From a checkpoint of a small image embedding model.
Model: 3.95M parameters, 48-pixel images, arch resnet_bottleneck, norm batchnorm, activation relu, depths [2, 2, 3, 2], widths [128, 256, 512, 1024].
Rows from block 2, named by matrix and row number. Each number is 500 + 40 x the weight over its row's rms, rounded and kept within 0 to 999. All counts start at 0. Numbers have three digits each. After the name is the row's rms in percent of the matrix's.
# convs1: 3x3 conv, stride 2 (model.blocks.2.convs.1.weight, 64x64x3x3), inputs 55-63, a 3x3 kernel for each
convs1.0 102:527504535496514492501486435489467461462491502471496465425491499468474518466521529542510486546475487518485486488450468523468489526480524554521521536501516486516484517444441551515469504475551571513457453436452477480498434520477459493479500505443
convs1.1 103:589515574441544415470582511551555432477512485490502463482521464528471484513488503582521471469532533417481543514495530508500561500521500543493487522520454427525494527458552478434526555491492461523534566484514449596451459550535476500497507450489
convs1.2 100:514412452472612509462470524567544524600517481454542526493461510484510493530481483552647409501439547557430459651511464618564477523490452441425513468540529516540454504517468476497549557509473565495522553564450489501524473495462502508454512489522
convs1.3 094:510537479451425507503484553591478467443544476521544511464514567512474519523467559450462532480433463477521449479533525507500520451514491490501465521502528435500519470463496559522511538589417508511531470492478481474466555558503431525493495465539
convs1.4 098:439492509459488480471505528547490482524474561473533402457654511526484525532509449475459509493456497457453493456489455475542522523481521548461440480591411462509481508542394459478517502507540475503439520494541534402456467505500520560508569486472
convs1.5 106:559513481523511451543505506501500482544465469518480517533535524503480431455460483518566471485482534539517453532428522599526426479501487520513485530501489426493503579468458533460484529543497572567471509508536451460435394569505502444527519519471
convs1.6 103:457489506506491471526558501539472526479609442501509450510591414481436547482511513473434506525518575540476505573546525475535485416522497481539487426463467474546517474473480467430515454505458462517469463583434545457442490495449479504488479512495
convs1.7 096:459535531524484488529559489498478403507504482442492518506502507414482553500527491521491529562517422490479483448478537497524482522482517402544530518505505511464523496519450498507494506491564523491491447500485520558452524536419452503495455544464
convs1.8 091:523526561532469510493452488514598516495512560465497529547477510513511456579572512381544454481562489477508535518402477512495547506493573437480524514547465521461549526507485479449440446480543448502506509560562499499521553480533567490512546506366
convs1.9 101:517558557487491591486516452468607588417570595494491444498485539482491477497504497490550492521504447493454532501519550513533537517541458533545533516474536535502444553614495414536444480570440487512475497547497456443475592545517545580494474498443
convs1.10 100:480545504444452548500509456573548434572553487512528480456528546413486520486468513449489494520517490458534497472442538571513454495531478522455505417467545513504447508511487483480545489504442616545476531470592493439473589533439472531518493456522
convs1.11 101:526555472435560492420472519492488478446503474551566445458470483474522501519551546516514504456516515469514535496505413557569481515534424481478508489484506494481532471521512489445463508533560517541484469584561442434471493483516487493440453515530
convs1.12 099:491521420522570530521480534495456506497493558512539528499526476479457503450566536582516441589538476550480496456479513469528520508474528516551508488462441499521477499484583496467516477452488500476515557515480488494498500493529474440519597553511
convs1.13 099:505515484539448466462536495473510552532458557468512555573454480511566478439504532502445471512547444474523478444561536473472497505450502523531480516432478566489438497500479546505406558494506491453560494525520486447469570418512524497505470460477
convs1.14 099:507499561542497517484514506473448479503438489471548518529504442581479492492524520503502540445442585568451503461532446522484512464503493448441502503487515498468471479529482501529536511498464401472514493518465546514515482449508489492559496563443
convs1.15 106:466510494445574510536526487447490528485498462516453479505543516475538463454497496495485424448533529512458476571422510515503535480508434508444454531515543475485476466539481502472513494561439543465401459581474508486516590502448509510590487515506
convs1.16 098:494471456511491517514511454518509564453494573467488470456583546570441528514527440466528554454544499468499527541563493441533524488481513485545455455490523500464476513544494488441502459569473521489482574512474527555484473561431510522570517461491
convs1.17 091:466482482564529498499530443518559456484447456492481552517444546466501496498525509516575499499451464401486550454499518453500559472493453474492504468489515490496492501492554497452469517493484510513490449470545446452454542507529555534560505464511
convs1.18 098:519545470495545517528460461495470509580530452526532507459469564456558480489497506518507558553526505522456420468495512569519509576455523430457536537518470491511446525487482509517523501482523417467522501558471514475469471473495501504487479433559
convs1.19 105:466498443516587467491480544574473495501507466507551479449519505508486530478571574562455545576520480470463463513512462541521505593517472510437540512564473523490501441533501566515529511464505463484542494490538541464500511427476480498514462604536
convs1.20 101:462505516450472538469419562559487456427496484432469522532524466564518449523546418567425507548492443513541469468477539528528494570441546506485517490469486467547523465564434486551534527490475566426485547475534571514448459538520592496461434570538
convs1.21 102:521534633480498556561496537596488458492555523487468448461530506503491525500506530482495513466509487516526431494536539523532474467518464552464525493487497516548500423555520537522515487527474481524399483477486525521487463471575463495498513511456
convs1.22 099:504543500474546521509481555484621535465451505477491467487509495579554457549490473410471532545483487480491462419497450508498460575465520454498506570556513526419479510497543461504579440426453467474470416527481478509519501568584546446460519527492
convs1.23 099:543587506510519438539425527513446521471421544454497348477528473466518545484456527529493469536443517524479571528455433526458504476530469551578535502544416427472405496521499413485519556574472515510493472446573525598433480466540521474467495484544
convs1.24 104:481527496491494500489533515467588484487525472515429545472501514439510491516531469580471473531477448494524488470570560562517499455468544469518488492499509564489531463468518580497520488527516485501418472506544584484428449463471609552446494504493
convs1.25 094:504467489507496532447523480432515516505527547483564508473480438499479545432431485491508499485558578536497501430462525441488484547469577400459552453423560489574496510494483478442515484513515519435514561509597444428492522484457534519486469503484
convs1.26 095:490564484523584432519436590469531506531540463529474535486527442521506514484463542545510448520559458497530545467570567572492514544482481494534443493555433496613522499603465462485489493524542554498529482497539467552487559485402511525530454476495
convs1.27 100:527473648519489523538556515536506492495592495524493463510482548458490484492521548493498481511518506464561471477513480459473439463492471540448537532541539509548549500511583416492479465564513541545505474477470462458536487524510476484523476499522
convs1.28 105:502521507466496441587467530491508520469523521493516463531511481518564437499519523454430515505460441523503534488497592521493480491533466528504533472509464485505478509484524450415581492532480476471627492469563471508530500486445551503504556479565
convs1.29 104:500506440554552495520457505420586484482478533437480493539480485509515507527478397575593480470549493516445441551515432561479498497490505564530417525537472550496518547506458567483545484506459482496491524524473516535526434481485524547451499530478
convs1.30 107:488501521462492517481476461532608463472497480485416521507464512504493606475513409576546468571526479471474451542499553484501525516431507503531467442480469519518498522554462545493509530511497547461509510529524479555450514479528586549431436511513
convs1.31 097:459517501516521444462489510474460497527483498503474487541570451542446465501429446582449485555460448514517495533573560482505542447543420475488543517490503470463501483430541482502520524466566469516490477521500488511511568498425528504501416523463
convs1.32 101:576453477619465476538491502498452524517502481553524478562563498478526485463466490484516482444493567530457407503507474528508472506462489511482496497458470557524527521463553467466487527532492527503532475504530386493498458496472506480460487499530
convs1.33 102:477509540514494504527467515470542448429531460492498549517406395452528485379502517466416540565468531521543508468495478516439478587511478581504551518540514446467537585559513482529476618531419445526493464537532530496567509470479551476531546508509
convs1.34 100:487480562495463501500557599502523493508485519493502476527559466513496522547475523486510474557476451522507516517524498489471544481443488521510456520526514459487491571460544469510533431527542546544464439591535465529481532465472607548478470607502
convs1.35 092:481517501579518476445527505524510482475431507516532414487492513519500437526577535500474535547499541508484536468537466558516454569558564550544499453437503549501495462445465463480478514534499469494450493522573537435574457450528521518543505505524
convs1.36 099:454475427578503556536508475448486437510542472501511615471516429529517529419478484471500536565597499508534450495468435507541544488453554456507426531514500492462600634530483492479434411506489431487509564495486544502424529553555461514529466429509
convs1.37 102:468498452421585496543418495481520532467466493494500480436552561469471513543450433469416524540551543397515566425481569495435472495523479514510485498513497533517492478543490454478503493488446517531511511450504492467477511433523451509529494502500
convs1.38 100:507507423488503543536484565468432477492569526490501501506525455449506524528519441488426503471501540506500465508464509473490481484480452520432498458485483514459490523509515433534525520449478513456530475575476484481470528476524512468494554513485
convs1.39 099:522442551582581464476530423446570488557486506466478516514403490481465536507437490547449485513464416540509529521488478534514498538540528506522386443493508505437539480553523470475516499467498547553490542520456472451467453550431455430467512481503
convs1.40 105:430482540523530480493456510476454390472431501482584628457542558478506488492487439502469479432465541484492491475467502485488470491508528525422470508503540492546456451550527485474552528499456460502518443480489519500544492538465498562529455520482
convs1.41 101:507502473614483500529495555460458452499585501461499538541536560502493540548483396486448492525548461551486466472519492541542479506519410573466434550453489512535470510517479508497485489424509475475458453455511570503500448556480512568483555508482
convs1.42 103:470468536525547502561441467570537476521539444494514496455493532498501507496558471539475433441486560525477493466513463522475499496593559437540543545499485510402460457485492478491510453585456485583505468497560470472548499465512579442499530419443
convs1.43 100:399476565511520532520503573510471540414572469564562523497418445442529502511523541506556439487499515541467541409548548620481536494463499565591518518507459499497490463564497528515514470520479518479503584478453573466444394633468526555453509463533
convs1.44 104:485519451447504516449541472437547481549562474530464539461483437471484530531532489565548534439480529473466537512514559468495482448467456503492492546528538492471559480497449510466501480521513463512514538548537423525541480521486446516483472518472
convs1.45 096:466453548532547477495425447474517551462510468440421513562583471452558501523473567607487471475563484487497499464451504443509497552464456485471461516492562468486540484471481543512490486467472452494538450523498498512547526509488472498575480521425
convs1.46 099:506510417492515426478530548457503466488451502548501500533506446475520513471508500502549508538546513511497505508486484493484457441509503496531431524468474480488547515507585499467505533429500522519553445471522497481487508427478440575483498516480
convs1.47 099:506502528519528579540489482525518480516538555487467527488429461546504521443500511504532481515442481472545595516573507543454473486489450573471377534465490602471494516529488521523510593456448471500534513512456441460589530484467490444492445545522
convs1.48 098:551532505493444502532521451491495521469407559477476485521507500535536529503484522461538515542445523517529512466520466507447526492537473466503498530516548447526519504546558514449521532471436562595498497541581480536486531601500462465460560430486
convs1.49 100:525534578442503599454491422534529493486573485455506459550547572503554524497505474539543507531449599380462543465440511478459480488554524558533494487488544513536573504494452506539468468550448533461555525570558527445542476486523571441544548574457
convs1.50 099:515473465513508552540554533487499491591477458528503500552554506491500533489479475526499527461453485576541470517513491593520463601438546435532505461423496497439510510484495455518542452498487484542459514551415569545530465556553494440493480554510
convs1.51 102:514477530482469474470480516518567487477534465469512511511505487480526470530519558510502391519525466513461517499462516513583509482518482435545530504465542584536498439542490491548550447506516524520501473482513539555487493426500506565462522438458
convs1.52 105:628468458537482556424525450501473415514469552454536490535502534588498428551482519544503445549416464479575543486508471449545474559472470460422473496566495539496529575442520492509503555526508496489519503479486598612538541518486449502513482502528
convs1.53 102:509557417511564521535431498481484512502527527502543470551522571546499481475464506501463487497539509489564476486548495506505459536523503467446509513552594551514441487523527527443459520496502528517523493495469482516562435490533553491461471527474
convs1.54 095:502452512494468503517476470520528568517495415549529461505505538573478501576547460455546501503467513528496533547468496550478479528530561447439551550512571472489489485526498475492525461467504452489509509528471493474549445488485480428487519437547
convs1.55 097:482521536480458531490509477483460496508460538463489551489467521425550461508548519470522510472508544445485535491482445461506584476495440590447556560526499569538428547474584546523513453492520492537455487474532532477459512543487499560524483460498
convs1.56 099:513492540511493488447488545584468445508511520521480480508521483449501492470439527484612510515476461536470445482501458418498498501587478459504511535470524461458478417510450546491515529516552581474452402483460501543498489530485497467532459495430
convs1.57 099:484549485478505443536488483525533496447505483536492444593516588530492500514498471497507552535531524533461407491472464554503474512530558508452516479510531516574510494489492477462482524447476509564521603532463411452544525479577513502535450444513
convs1.58 096:471515455473583557529485496574542497513498463461546485516567493460533498499525494440448483487528508534495497540489574550465503465507458442536483492516519465556464464526491499500496510545468526467490525545523466509475491528482546523434435487503
convs1.59 099:450498453460476498506543532435499528482539554509459572487415473456419539558510507526516478610488412459511527541479531471518524439519495494485571448490474506543500458565525485513463495501540486404542518497451566490515533498480529518511475543483
convs1.60 101:457530536440515525480473434464439517532470525521433447506480457497508548499512490487542502530455426442521487565486522505439506466575422532518584452506514427508486507530472552528480545453542538495456504483518567529493505514505512548531485530457
convs1.61 097:523442489444467495479617504529535503483526470484503523514423492463522518569427516447493538509529502528464490486551551468505526539554466448489516528486463493484527480475524507468526536517509470498476507478513506520509521395477441548495466512559
convs1.62 108:528456472559496526508515473522413462512564517551448523415482464524442521487482556452482539496458520534580538503485456511485555525513504516516524462479467530559539472548504527525490436472487506560528520498581394524382488493473559554456470560527
convs1.63 101:539586554516497469557546448628622509512521393566425446543465463512524489516566526494437485555561475506512461537564472584458464545463504535519539516474446492495455495553457541489468481508455570477484497507544475509399537491536475534511420504492